config = dict(
    model='contrastive image-text model',
    dataset='rendered rooms with furniture',
    train_examples=145000,
    image_size=64,
    crop_scale_min=1,
    horizontal_flip=False,
    translate=0.12,
    tokenizer='word',
    vocab_size=42,
    loss='softmax',
    embed_dim=128,
    encoder_arch='convmixer',
    encoder_norm='groupnorm',
    encoder_activation='relu',
    encoder_weight_standardization=False,
    encoder_patch_size=8,
    encoder_depths=[12],
    encoder_kernel_size=9,
    encoder_widths=[256],
    text_encoder_causal=False,
    text_encoder_width=256,
    text_encoder_layers=7,
    text_encoder_norm='rmsnorm',
    text_encoder_norm_position='pre',
    text_encoder_activation='gelu',
    text_encoder_mlp_ratio=3,
    text_encoder_head_dim=32,
    text_encoder_fused_qkv=True,
    text_encoder_bias='none',
    text_encoder_qk_norm=False,
    text_encoder_parallel_block=False,
    text_encoder_inner_norm=False,
    text_encoder_positions='learned',
    init='torch_default',
    residual_init='scaled_by_depth',
    optimizer='soap',
    beta2=0.999,
    lr=0.0018,
    beta1=0.95,
    shampoo_beta=0.999,
    eps=1e-08,
    precondition_frequency=10,
    max_precond_dim=512,
    one_sided=False,
    adamw_lr_other_params=0.0012,
    steps=9300,
    batch_size=512,
    epochs=32.8,
    lr_schedule='wsd',
    decay_fraction=0.3,
    final_lr_fraction=0,
    warmup_steps=270,
    weight_decay=0.1,
    adamw_weight_decay_other_params=0.05,
)
Rows from block 4 of the text encoder, named by matrix and row number. Rows with one number belong to one attention dimension. Each number is 128 + 32 x the weight over its row's rms, rounded and kept within 0 to 255. All counts start at 0. Numbers have three digits each. After the name is the row's rms in percent of the matrix's.
# v: attention query, key and value (stacked) (text_encoder.blocks.4.attn.qkv.weight, 768x256, the v third), inputs 128-191
# proj: attention output (text_encoder.blocks.4.attn.proj.weight, 256x256, transposed), outputs 128-191
v.150 093:123099119173092143104110113157130037104095116170148096122161139151088100145130156122075081066125139117146154132137124118173108071117063073120189122095083104118120163135175105109194065155126121
v.151 093:088082131128170094121165133114146137084159070126187061158167134174105102205138080142151099114155057156133154176112077114137094131128100144126140113133196139187125136187052175122143120168080162
v.152 089:127080164131098119113158202100130148101121125181112123122172109136126142138091073087098074177100143053046074134178105086198127121110137122202087087132142089099161095125162150113088131110146077
v.153 095:159133147086114151173085127141188102161124111126076136118129124087133105118190137128115121088162109155157072111158155132089135112116119110085169211135142184096093142178123085119111129135089072
v.154 108:077092173118149123110128172121085121135186053115161196142130081126121138152095107163127152126132134156108104145080094143159058120128110097098134161103155183148172187117142081147122142152151113
v.155 097:122104114128108150097129085181148134152151206117126111151200139118114115159144134147136110143137088150133141154124061085157155198107137111123095122137096135120077152130077156141129106121169091
v.156 092:131115074106087184148121151196034187195101158154156182114151068168112073126117163126084175130114102185114164120120156113167129149144147146164118114154058129143175136103108136090153079109148169
v.157 093:134118094104116115148141070092163141168164127106166153142123082080153062142126166116154155176144160172149160107170132181106124175089134140138170173151094160105059165151170114163188132137111134
v.158 088:079144095096110182154099127130111106131112121104095177136106124088093182117173097113066063133116152143099186134131170099178085128136110106137129181132124108141148161120121045117204150140163089
v.159 103:101083049138061170173126129102188132179120092113126186114077070143108148124109091123100192105112147104188143109122080116125079091093098112116078073084154139129141157107144171145118124174063101
v.160 102:095105125141106126115152113155138147116067199178134118092141157078103136107136145159161087186086118111125146079175149068146177126148176172143114146103142120164136134089142130090118095171131105
v.161 104:134169118153130169103116210161145137080141131159171112089141138154068076151096085132107148128164126108127108089114131119116121150171149114171108123174160130148121095169098231166069090105103147
v.162 098:058075143067128151139128162119157136087090086095162119100130105126105103123137117156126176161112122147148109179078153102173172104125133105150104136098119168097121085149125111106115133117094115
v.163 101:085073097108132101113142115138149116116108127147132082085137111140145105153123127181117107162085166175095128150117119114156141113169173086131101081111174112153123141082107093152095114169106108
v.164 099:106160108117105107104114131139155127135075148136113126159071073113137149090090133177148181145090179133116139196138181089158103162076124159120170092101106161103111105101137152135121176177072144
v.165 101:101130122111149147162149093107136112066097106101180178145121154068173047109172141136128125097093113089129188183152147121135110097113125135148124068089111135172127102053152169209158140128134180
v.166 106:130170074054091153153124088125092086118130178138118143113125123094132107136178114126166054136101106177092104103105096115140116082071169118145147164111123131148098161078119150150157150163134125
v.167 116:086130097103132084130204092159153117118111114112119101116118146101174099176136137132145140126126065111076166129207101077119095096088152156130195126156130120109119146115130104141162138166169154
v.168 095:092121120110139099114150138089130141180153119100061135134079136155144090109127110126118137112108152102125138093138115132132147061060096126059188099082141129056147104060122131124180100158089144
v.169 109:143132093142134126116157181068057088070121133076126082131174146160122131167169135166144037092128116184111108128173139139124142136083128133148169144185086101106114159112104150173113129116113145
v.170 101:120118153120108175158115084146130126146105177117139114111160069124082075160104148181122112116111092212150137157092104085166152108111142068122053108142092144180122186120132083163159045122145110
v.171 099:159124168155134168091160135126121097079118149132083150087141135146113113193100140105074183027119159084119123126145136167091109096124165120163109131083101115154131140104072150109128100187142146
v.172 103:116107127132118138144107120132166122115115176177147178137149090102143075127055106152177132162149121125179168108107128105120115114111179118092174177167083139138137125129147187140158139146039151
v.173 101:154129143148137142154109183093159179176099148112084070135091162072138131110132056172161158127156124122149114079158127135150126158173146169116140108140151134114186143163117114131156152137142061
v.174 103:108116155136134155092145171156122134132127115197144144070136128060143103136161166124137167086141104159113115108103154136045131129116138109143093138071156111129113135158087130135165153117118129
v.175 098:178095182138128096104193088173084130068114101174118132132133129119123143147129083147141092161138125146176144127147106124181195142130160194088103155148133162071169153134136136073087126122167071
v.176 106:081077090038118175146166066127146104106183161165147088178128128041184115113104134122086137160091147138089116094102148127101085134105203118116105179128169102118188111110177139114089155162107160
v.177 101:135124184147123097168134078141134177166142181180132143159133132103127137134122127183160107182152125186121135094079222116140051118130138124126093090181116096129155114167165166121145099163133175
v.178 101:179159161135167092139105129133116165130108138121131160138112135108128133078100138130161147102168099166177114143096089117142099147098126111163194147198072150106140106136075196113114118147067126
v.179 101:142186159152147080187120171191148127163114146119114082141129110159155149090155175098128107093142138160115143064143119102204097136085159151152102157146133108131141113118151167137166158137123152
v.180 099:084168122121094175114171130135130133149132129161100122104112160138105133083165126176086120075142077105170053128094165142056141127069084087186141110167134101112090114158135070081062121117074193
v.181 087:101127105169128102179097134158155161146087161108166103107122195207171144182144136140095102155128145139185128135178177185155154172133194105181131128132160140154155118112135103100128143092155138
v.182 094:101112122126139119116046132144123151120083126054067054159078097137093172163118136153105120141126129115145151162172056068085158079135141137126210127155121136123173122145132197154190134128116148
v.183 105:191200193079161125104132124093117122053128110144107140129194113142061125150114132155178095140150116161123128136062132125091170116115146127166032087117099115100121122161097100118100094133126086
v.184 107:154110162148173175160099101097174111152114138137162103109102158107074178106080137145090140149096124158223143141111105157107132148148086111159099125092119130106143135130159106157114103162150061
v.185 095:125129105117076096176136128201131229106089085070139122096113136140143186090142165200115133075097136149168130132149144124179075129077159150121045146142157148133142193123124127128164134104144064
v.186 103:106125152122172129146136118126162104123187153163190134091144118174107068152107133135073172135185106099159112163141177126118153135090090077093093104079163133162097136111114111117120064130129181
v.187 108:211151135160121140109057145129116136091121167133185151154151104172162140152111084137143119131133169153100110130144144158132152112074174113166093141095135153128138112099126134055145072084110121
v.188 105:101097100168160170088134139166134136128095113123106117105142127141104089218117161134120116159120111169132045172063055134097106128132095129117138084122119121085113097105139120115109171095131120
v.189 090:105104129098121136115141130164158132043122117108127107119129147089189084142171120182114157100111113161108113147157134138155138120177122195143146192135137171112153076117147093153138132179138106
v.190 106:137070054101072079162186159145114142145134142156145104176143134134133149153106090165084121136138156136100070186114169160134125128166073163090142127148143126090106098166167079131111130172119139
v.191 098:114110120115147093146076136101157131139066150139129134130111143074162093174170154097086099111106082156151115114164157136090097126145165101124155183127091103172128198143105149124140096131172147
v.192 096:106102140158126154061105176112086131114158102086077140132152082103107090132121159128129070130120115114118123137116042131167122180125128119129099141118089137085101174077153156143068111118103080
v.193 094:155107119177142167145156179156145159133153129142164161153105113125071132132079109137112090167127177072132098107130109153097116133122107132149176171094151101136098116196142065130086090141103114
v.194 096:046137126130097133132113145096134095149138118109157107100074092093135126169098183153107131089142129140074149135100180096148132147127112069155099107068105108170148128171070145126190173094150146
v.195 094:076152143180169163153135117119137087085159082078149115055101134148168096110086190095150105198129080099158147125138101128145132153116155125138179130141118179088122168138144119151098140163116184
v.196 099:147111148179120102151137124108150139164134150112106162110133117167185056101087088112177146124103147130166092168110072142161159193149112179103152174137101112026162102079134127159099107091182119
v.197 095:103101089119132167124127130125134116150112109092141095090103144128075159182150174115144128100145134100148187110122111079144158140132114118115211105126110108101146161071125199057090095044126116
v.198 119:115103144150117079069163123199080116095112109151098063094138117117095103146125110068104175130115145133127116094125055208130102170067132196131128160238177121161136124093139167161186142151120196
v.199 098:143128136159095101104097140136075132142082061159145149162126079206115123223110143163143085175109115154149154159039118095066140117117168113078105098105116162145127071151139057115113153170180135
v.200 096:063110103145161105138150090159085112135088110155124158124099086105158147086145115112107105131154166058183119100138155114181087111120115094142176143176114094124123133155164117154103099119102116
v.201 094:126121177105148152096133090114083114173186083068132101117135124124147154129107166113136123141183088144116109088080164080142129137116149172151121229162118151111167094076177154091104098143138107
v.202 096:135164124103153098098139089215127143109196205179158126092105128172094111172159104124074125140132123154122108163115087146142144082099104134123146094108144111118123144134102094096173120111159082
v.203 111:120107133141094179111164127142179148170158147142134121126131165125081157071139175160103111112099119101153133096173097134156113137109117169118131108186182109103093143138101222118158161169133129
v.204 095:113089063082114172098093167086100101105142167185076091066167129114109102131133100107112121099186138161154134170092158058097111102205186178131169119102103132154120095080087150150128088075124177
v.205 098:126065061161054184097155172158132121087126140082117138135118109066115169085140107106121134117171199086067104114119155101161061128071119102159194157123166123130113150127120112100113147175168160
v.206 092:121137200079113138206202135137163127096098091114152100180124175139119126116155107107108125142106141187160119197100161138112079157152098194096138108132143110133173113145127189108170132126115118
v.207 097:161126103098096154153147163070126111139142120132089089176157120138126209109099072166120152113121118116197106182091138107073104163120100180140132110162146090082117149152124132109088129110146194
v.208 104:119125087085148094157191119126148101158129206081132143104084119085100185107168113132144119133139129062046138102074101118129127088096162150120202171136130090116162160145195121129125126094115108
v.209 101:130155130115085165130191162101071123089151090160135055152096093109107159147138087106133083080075127188166120141080099138123079129183148184172141180140074172151143132177107118171102104117176111
v.210 097:131097121162138078117150107118133176134117146133155139129124127107120174151211076194146153139184156103148186154161096122117118083138150191099098147123128156145153156088138138074149060080111177
v.211 095:214162154145072108105080086153113114141135159116098070079117176103059081094137156113150175120170109112106101125122093106131180156099128187122172112178116112117096156087203169137124182099213105
v.212 099:110112152156123092085131174136133149147084139129150089108186104108075083111130120049158049145162086093163187162136153149110086107102111065158173135128109150103143152129109150084167194121111075
v.213 097:155092107110113102113162083156155153079099162218126133100183069076115120153157078119089174111158106149164126130175110149038069147140107131050152198153095072161118176160133187148093089099115086
v.214 103:169177112079179183116127154141148151125046164128127174118109112053129167143095117080155128093090088176134120138082103171097113160109151108150121030112103132143091096122074114108117130064120137
v.215 101:066113133134185084115204090127149108200123195136160102183180145099136059153131082161143124136170111166127143103066126090108106189118132131075146089134096114149151130123132161138185143099146150
v.216 094:153145122132135136131155113162133125118101134155130133118124106119116073120133132107138113184105093101123068112074067169130095082088120095116062176136140085156122112119188151073112102141057144
v.217 098:148131144116255158125161075117149106124111147149116136212099114146145170151141140142189089138137087142112125106102213154170140147141124122144101120167148138149180115146171129139173142156159107
v.218 103:122107108106147124151100136122115124110076167120051167170136080122126073133111132090155157089108098149119132141110095176115116085113123069125140142130151140119152148117098128103148157181114155
v.219 092:170143136107120113150104091183076077104130185203148138118061134134186146171134122177144153128156114089147162098109086114096157138118205093076138114125130153113150131157151072104132067138138144
v.220 101:099097102170144137160106162104150117095088083155143138161084156166143218091130072119095141160174137093054114109149113205113132094109116140184120142139117160094125109152129175142149147097130110
v.221 093:133135108089158163147181084131076088168139130127182148092127148144144119106112146134145180104103149080180071103041191153173131191084146059156104156176201141136107077177147108094148121115101147
v.222 098:170130152113133084166141143100087142120138139088159079153155132113064142100108125131166132166151198102156173091142033060038148114159099109131145096155056109096130136127084140188103126126156062
v.223 097:152124177141126071176133127102156120162133100152115081141145081090131152092159136123138113071151133123130123118159119179146037170094096104081158137162157159089121109232098168096159117117161163
v.224 108:111144157144122147128123202188115129130147099164192127125181185137082133104146106102142045147162131110126104186093168115135115163169116165130137141113162111143111106107104101108120119134148145
v.225 103:152166199109146133118138128119139135149101123105146105081123079154079145104049098141127112144144100075149145151136172144147123202092123129169205151166161159120071101149139140063126156156136143
v.226 100:121116120121150102112171095110164140122021138152154188159082129078083110125069123121083183080152082117123121173077168145130130139161095131135093141180061222107108086162109118064146167144088160
v.227 100:119103146132129178094114192108095118096132094186157118166134130132099174161144182109130076094139153147118103135167129136119155101164125116164151143088136103067123142147079137156140203134170164
v.228 093:143120138105116074103214136078086144138186122100113138071128120103100104091181145097144093124124132156137074213157112151078073078095151132125106125055080168129110131150086122132134105094184112
v.229 101:179161191076170078153163112108135114154172098134187118103164175104094197122160097132157122149172105105092065125118114135148143147155107119129075184145151162193101097098106165098095175153119142
v.230 096:130123158130139144120153080106131113152093106149140138176101084161130129166125145167131087114098127111140088113058146090125122162105094156116149158119143104115074168132111147103182145078085103
v.231 110:127041125095126123127102152095155193119093145216088110138139062128140086098106093067109141164158121090063189137139170175109140135130117133191163068184157103160173151151145086092098109183189144
v.232 100:165155173113102128115121069083079147135103106123174079136156103180211112157134179116105103144103138152124144085151137099119217158096108153080131132158094075131129077147145146184125136147095119
v.233 102:086135112107111216138068154117147178139141091137081205122186144200107147137114101120100108128123124138128142094167075117175139101078137158158081104128131129136128101113119140152067148111157107
v.234 095:083088143145106129161212144165118149131102186071190158082098118134103156084136099184061122113189183095112145160099144105184161096134148150146127087115117122127187092131143143109124117069127107
v.235 104:136147136103161163185141208121120140166114133089138095141063158139138178098103191150124139132118104148133151075097108111138097169082133200160071125076119058117104133132129136132183098098152124
v.236 098:137111090117142212124199138131157144109181139107086090115136169136144119137120111096182196125122089085038072131100136200124085168175129121073114130141158135139117102135117143119159117129176091
v.237 094:041108127132138110153132139110167156142141099158110106155156165148165133149134149185112091095121088132120131058156109146151188191112178120117133087124123092094118098140083181115119117068164170
v.238 093:139150145115106092154114124128130151089132185105170109097076181133153099072091177134066147139113138159178179122148093116138170169175124175111150145132149124104230147128160120123071114120160138
v.239 101:130091119107170117144126138152143152124134150132088121140183074116059049161096107100141166096140156060095151144169179123114142180083073144122107175114143139109192142178116078162105157160187105
v.240 100:147139100121112134115159129181136143149092156122094115107135078160157120118106130104112100153112131089175180070183137144062191145113157092129150111161090119136152188106055073165133095116144134
v.241 105:128097107144183137094138160130132152132105117152164179152143102143140095200151088124125134165119161142128145131159076179151120097102145101133187109211120109142094085148137164167149142173083203
v.242 095:146104123137096140111144091138140156142139138181080077145086153080067135114135140130080146130127092085116133117128124184126128102157090149134158114144201117136188182138151118146071101139111084
proj.150 112:125154093128160138162076112089143175149167127126088125084148123105119132149136203163146181117172083167176114104117135159088090157151147137101126124137138173107143075158098123114083145116112144
proj.151 097:177163071105071138120111123119096135154156161126051171112127131131091170041125139120082141098098114079105104113152102093080157128104120094141140114123073156044127093115214103107113164093125071
proj.152 092:131156126096147156159165104138123127132158144132108089156096128107081099088146159155158156108172102113169147166129128139112125130175087148052144186183117146160130134116140139139141117161153139
proj.153 107:114153083150175128089108113153111129136173131150171146146150155122109115160111150154116111113123152144138128166147121095109178134150151128166075061099089166140161122112079086124173088088143185
proj.154 127:165137109133090134118054132178174159122078173072166089130093188094194102119176146146126093173126180127116148116116178106100193096146153100121114078124104144125134063110159152096165137134089164
proj.155 100:123151211103123043138091137063139131111082122144191131134046147124139141128116128143111173137084127122093131120136154143143087052144145131096123144118185133132132112136150148107098195136098158
proj.156 095:137118149127193087155160145060210114116097128138117052131102161143094157120081095105144081105122120107164129104166073173080152102085136129105118140131181097115052132142115090169069156095154082
proj.157 106:117149133143164159095131146128094104115095105122085150115111109175084122161117061189083086064107118111177081134108127084139159093147181120134079156113144075180141141125078127115108106104126113
proj.158 092:141083134127109081147144131166126110137137139143085111152157087201157059139116159159200200151115101158181125129105123176131132111119090147156146172089117146105153131133125197130119108160116146
proj.159 116:141146120163157160120077107158092127106170158162177079165166157080155103175155206121110105141129133158102122088109192127125139166162189141171095113132123171125134069137134093130125133086179169
proj.160 094:163106127109181184128110155157118106141184072101083149084104081193175116143107089136117144114168126133143086189063104174116084111122133071091146100143100180085116096158163106154175160088167149
proj.161 095:113093164104150099112144069103102146163124129082066147183118156079169175154153179143127100145094099166110148148137074164128149115110098138083154124096138109093153172134157058091173124151144128
proj.162 085:172197138180141117082116125119102149130168149141127130156117172139101122125127127075138115085122169159093131111159111118044131146113132150108086108133151066127181171144128151124146117151151135
proj.163 083:167190184162166138096122161123102153127119136121100175174103135130135097090099112102125126085165101074157110141130187149118129138123073204178170168146080170127092080169165156085174138116153142
proj.164 092:159116131162170128103146153155151142168161120088135106093224141151153127130163141056106068093161048075150102091113119144118144093140150108152073123198178136084134163143131073147107097078191102
proj.165 091:111159169173088095090096198166114184166176126126084082120118110178098188140071159125120122129160161110109117095152127151124136166140136121123129184147161128074155163169120096045100129110156069
proj.166 100:118117152168174068102140174129170195139134059115113079155083120170164156087079140107104192100158149108149128131146195107122151160182120172115086141122159137089154086150140113124123104096114127
proj.167 101:156134162165117176113089159113120163166159158151128133153138143121072122062118085117114135104100211132177104156102098160133128139119100082122075132084164142087135084121111150103118102130105082
proj.168 087:169144130149085104120104114150164169118099135127156106122127122115124161129150148150146108108143120140137133158086145122155087157172133131202075125193124120191090164159157164189084164121163107
proj.169 102:127115146143125127093119137216162232156128108163124169118104093078131102087089152099086208087112156083165154124112119071123095142194155131093104109065194161106152095119143097073115100133138080
proj.170 090:140127117139146117075110192097109166112125094120136125178083155096161123126124123114111098146152136070081135098132142148093112139127131163167210157100183109107144081159173191093130172125112089
proj.171 092:116164109147124091188089108132134212155121125134185094173125166097106185075167109119140099215119120134115105129127096112173138167087096157098157133161182150081120117170196068139126143097071112
proj.172 098:175113125157135118124108136157066133163139098087142153111050167160124166119220156113118107120090130135085086131145103139101151159127053128146099060113150134166083129184151113164113143118171108
proj.173 088:077123128105104086138139105157116044121144128145136163099151076169139101150151170111088092124122103136093126197125141123128109123064098072121105141119080126180098108062094176161072146134119207
proj.174 088:170127152139155132172122081107100137126112170124101137161107116188110160092095091136139114175147147131144154151130143132183148148147112134124155152208093144149133079111152140137102083133107141
proj.175 092:111108109102144155192123133077157118136107186087141140142116101147144111070141140106129168098099128089113111158104175096054093153163115092156145118140060089185065083151106135186127118120092206
proj.176 094:154168146174155105106081169136145137123094107110115125095068114213080172130169086144153097095150116153189097141140136135145163090148062146141202099119102097152042107156087141123176122126137125
proj.177 093:143114093081101109105095186118193103107112035102137129078095123150161127110198134086104136074125114145158132116177042160101176150119130121127148158099146154133086097075108110164120145094121096
proj.178 090:121065070114121183129157127082123138112124132152128088136127074149147114195152099105122080115111166100091143134149123173150141117140150159091103106079183103156093190087173079176164124128145124
proj.179 092:130074111104121184079133136106121164071136097170166147152151164100121147173107071142154154186128150108135120175133111144073177105121127110118160088129147167066115135143137066130116124109125105
proj.180 094:176115132159209096119110141132108127112079132102168141127144135091140110161110161094168147122087183150080143153139122143164128145178144201081108151072120140140174143105127181209144109111195075
proj.181 082:127067126090146146061135102075093103109186081167047149134126068100117142084109130098177172115173131136085152138074096115088117085105093136078136142120089146107132141166109128167125137119153117
proj.182 085:193130142129123144176160120122072133142195119216183182118157161116137092099126102102146136130121095143142100081088181168132067132126140123147110153112124104156077137141150116089057122166169086
proj.183 095:070061078170093140098154152111142156115122146121112126139089076136139151120141127088080149087112092132157129117158149112110049175185088155104189198168160130166140144113123176129189129121110197
proj.184 085:130129116115108086116160126140093101073168119123091168128136116209160117130156102136128117096161131116053103128127131131160178156102167124087159114162089111154077119152127162112129137092086184
proj.185 080:128125164160152155092094126075112061091124153177096089174101121147128109142129143090112132169170142119096170100087155178088158152166100088153205125109081053153098070164162119168116165134139145
proj.186 093:161206086195093145116146131128089135135093103122089147171149140093143188097161140110143098112058136127116124083166113169118098114123151212145139163161104130104151118109176172116159167143113067
proj.187 089:060098128094152122146225129108163157185148094140100111108126149079137129168150163112134155152150086142135134125097121124127094092168080128139183095178168127134143151131114110190081155172134156
proj.188 093:128177152090110133134113106092095143123153167137180175167108201122158175078170107120145159107131094090128189083158208155131151108137165151146147176097133132170149168180098167113078102145119149
proj.189 082:102192145166143160169099150119125093178122154138079139107125139144078168062094142085146100157153146087141132131087078102120132125090115055105098087126107091125110110195119149118121104092126133
proj.190 092:142206208160236178115079089135167137118135147089081113067133119128104109074150183112118133110114118099174169091135122100132141115080179080172142150172082109183137149136082170118146120078131165
proj.191 092:124132129136086174119188144155088144121175071103113116107105153126076122082111076151185157170141158142111151129080081102131137100113089135150114130093200144059170067145139119131105124123081093
proj.192 089:169142150152114169158138106144188151125075117129149066102114154140146146182138099084141171122147137094140141122101196113084119143190143135137155103130150124166169094215146081101180152135150120
proj.193 081:170169145101118086104102084104089134126091138147050100092094146141123096094173107098157129083125088188160115174111153123138128124126149117060099047144150166086133115091115135135161129064125126
proj.194 098:220137147122116156144107144157105131100103141178091186153132146121153124045155085128171143116064154148183090112152108192150137112051095161122129165186127152122122146118134079150076103156125131
proj.195 091:150081138125077119051099124111128147185101198160122111180112119128101131159173050106093109084135137166088129158109154107128171082119102114120112134105161080184152044123114103132134133125130062
proj.196 094:120167128105145158116103105098105095085166151181135076165124167058091198144153187166107075095175139141115219132144156133089105094132159091170109053131093169210124115165113107143104152142078137
proj.197 086:153156152160130120120124083122092113120143161186130123163176074150150106050124086183116111142092113160100071116109121159169144185109114105108054169176110153140133145160142058199136161195154142
proj.198 102:135151097142191182234069116122154132155142124071152197140144195141127192127134171140124100149115121157146125139135154019130159087224116113143111096029111171082098125133141072107084130110156064
proj.199 094:143124175097174151166171098101166126126174193115124117100114166085160115032121117103099153094099142096154112109201127173185103147158075097205130155132152092125121141124094144132149079123084148
proj.200 090:159136160142104112134101125115175131146117172099151100114136143169107113159111172096126127134120113162116124194129123123122166129151144140121045131113145172142117136105097143112154111160140143
proj.201 086:141151107170108109130091162116168139100087141164156133149097136133108135132149081176135119083083165130138155134154079167117130120127092096111142058102135131159094164175068074130162163122132161
proj.202 088:123094147167088135109135158029112095130072057101124152150157145100157140136116093136165130141106166084131185097110173113136113112161160114152111153140075147108139160127157157165136149154097140
proj.203 095:115127098120123100114102138131113078084103089128115113114129106156152080165152089066109059152154140126096130211104147156084164119120123106125128160063062110119148097124177084094090143108137134
proj.204 081:178120224228108094125120137151156154166091113082195154199091136156131168146114124149134120158068105074153145076154096184140162129055104092148108138165131150116171167209174092144106168139116077
proj.205 088:111178160149182100150112115129148121164111129141082089109105171202107057131125145173147106127092072162141143142137107179086172111160102188126073117139129137130129110113080130159116145074089138
proj.206 086:079106079171100113031066141128082144128137189142123188084131091182098140190103161149137114174156132095115145101180102127142189126074190113162118191092072118158072129115167145089115120161149129
proj.207 087:112079154147161144120113122176127177119102147108161158073134126133104004164134218087117087139141138117091149149176120134180169124131132135150128149112083167183120109108133135138118120161125073
proj.208 084:123108152106156183075064105123131136127140052171089097130177128142140093140101182129116108120126191168171152171143128155129162148146092086137072100143137182092112091159091106147126135189165132
proj.209 091:124117108164164114084056123133199173152072148071133179076148140142156091152105167142146146213198135080126137146173166096169152118102143111141150082130172108100138140099176096072149162194098115
proj.210 094:095168117081115169127090154151140119151156129124105121078155121112129099151047164062122079175111138156129101149147148113104110144134121000143176098152133105115118105133166131127091148201152068
proj.211 090:034104108137200135111193152096164088119146116176138178169117118154236145124128089142100115088097121156134123118096159114117106106152117091109115111081074174140167099146079097108144122107071174
proj.212 094:140120090125118141193138082119134086126144106089131135152093168117168182143087143144092169118053168129108052084134115112090177168157138160112045141126131123141103134139112117176119095125117156
proj.213 084:109176130163199175121024104120089124115109108039138121130111173180124140129105181146130084135131122108123144131122103069176187098094094138206109087114153173117140144136100065114134180209153140
proj.214 091:105108158155078080120137116109098100140181097140126086148146144199176106136140163185118150127141110087110153061166193096142132144109120145077173191172152131118186138097164125143121132144144138
proj.215 088:168110116126110132165092179126099131083143103136107177095089140126169163085114158093128111125089154117129131149206098189157122056094106118150124133092110116102132183081139099121102105139095121
proj.216 090:112132163088151153126140135141119147142168102100079109094143176144156171124115124136131161091166140147111145094159150076108159204147108182131200074171128171129130111161090128168153118114175170
proj.217 084:054120119119031070131115156120129119132184124118159122040135156099145057111096109078100152119128188098145133139128044087087116067131143102119143138060078095102106120095090122101067085095072188
proj.218 096:144099141090086149136173100155136161169149081140193107122108132125123158124137143124121133169116158078123107090129158072172158170131161166145128145170133099151062104163155138170150105090150140
proj.219 083:086089160108148163117140160098171197140161138080110127124116118148136102070150133115162068102120150158108065172155162126138137086131096068126108093150143156151097123101145156157069132105154096
proj.220 096:159166169111135107095128098164065141171159171126145144100168103105117084194141161151158086086110141165179116127099102062143107143147139126101118094090151120146121171134181054107079106188150119
proj.221 093:132158181138125116113116138121172144113135158150093148150099115178068144141158142164165078141141144156089119202209082128106177128114067153099177113094071127137122165072085133163119135135108141
proj.222 085:090139087156128162088134123119139176159122090153063172116123119167181072189106128117062133122149036166113060152103208182183006113115143152093108126103207117129110125113133143067158118124111149
proj.223 092:098101102108160184084119119162154188114117124123094160103093204138137098166140156149159132181129100133143127135129111055082197114178129159156081146089128097128126118084151097150100117155096091
proj.224 117:164134135147139060100097079111103125093103141135025125095079120124170169193115130138105199170105110138172194119141117118133113043104121137192154148122123150164152162137122154109153133081117150
proj.225 102:109122081175141162123147140082138098082166123203087095178126132143142123143223144086140158114173091115109111123132140153126147105129163142069121128106078085110161142096160070169132099097117104
proj.226 103:144123146133142191115120153140066086128177127089131091128146119165139148142116164122197053150100164163151098052172078118141101106100158087125169145079177035136126168066145135212185065134100083
proj.227 091:184149087131161078133111102206196135113085178118113146112096095120139114122140093143123160118100120159142135120156087165109023182108132141114125119131101109158125133189173149096131072127093142
proj.228 094:093090105115117124204038114152157119073062111153163092168149093143151091167078159153107137126151102111126195073143127165176236180138095175139194122172158064153119145114135120130126124100146120
proj.229 099:065106082107122125102140197141126130089127172144079090122108063190156071172068148108105152128088162132084153148157091097093126099126159149131185082092111102094178132169152111190123112101114102
proj.230 101:089159122143127140147135123164123128117181163097124083123152134132128129114122143101137141115133103141127105128232164167106090124178138112129126129137091145118164072075134135172069157208119131
proj.231 111:123194115106138106128145148192093049113185121084116124152103180134095209147139145156174116158109090124211131132081079087161150101133160128115083145095146199069106130073136171117131162080074075
proj.232 113:135091100173156120138184094126117089125134137114105166070089179096087123085163085152130178126170095133086129144044145135128091087173155121166163138169120131139185153095131109087141144043149176
proj.233 108:173118160113152094115155129176146115081104163174151083125107138054107132170155148135176157161093123087116137158104115095108114155156152113128133121083147137134122158138117119088167157135158161
proj.234 100:141192117097133104094075101102107068108164102210052110153145108148149122173086139105185138124122066153121107153148136193075099165074081109083149125126168136129078157092105071096187118141130158
proj.235 096:144097141179091083091151083115118131123147112097098143103155086115165091125166078106126138130099203128163081157153102125137134112186116051142132165161122165141163093116101120169122173158109168
proj.236 094:132162172137066058206075135133117096148126093167112142093118061114135144082110117164101050118089121140159198089128134120159137124116139100231136130072116125134183167126171111095118185135123183
proj.237 094:171161139150131127133111080128096102080117155062171132065100109097082124104155149133125180144212183099107096212116156140130069090189102098122110173172120152151128172119150100111137150121107120
proj.238 103:116089135164130220153161137120154112209138097120156136194141071061100113137147116137185096109136125077107059122109131121138072073139128059125080089158098104124047072077125131123149096138147167
proj.239 101:143179148132096157123114162139090094130115127142170079152074184139158206098133099156168072141131081159156148107102119078135174109120166106127116071125136164118061084101127153078142127147093113
proj.240 108:120108156159150166120147129096115073118166109085166137146129170114090130121140135148160149088180105110081105136035207145173116124116084158099143162137116129106090120124195106051119123108109138
proj.241 105:094181123116064115133091147136087122134129140091094088094138114107125160089124172112137126064130059174091091128086164090119105185126122172144101188090136153125180148157112100061115133100159089
proj.242 094:114175107078133117121118170131146113149102091133168212121163119135192173130071081120136084109110127125137120106116118128113093109139154117123105112075123163108087097147103169097124118170103178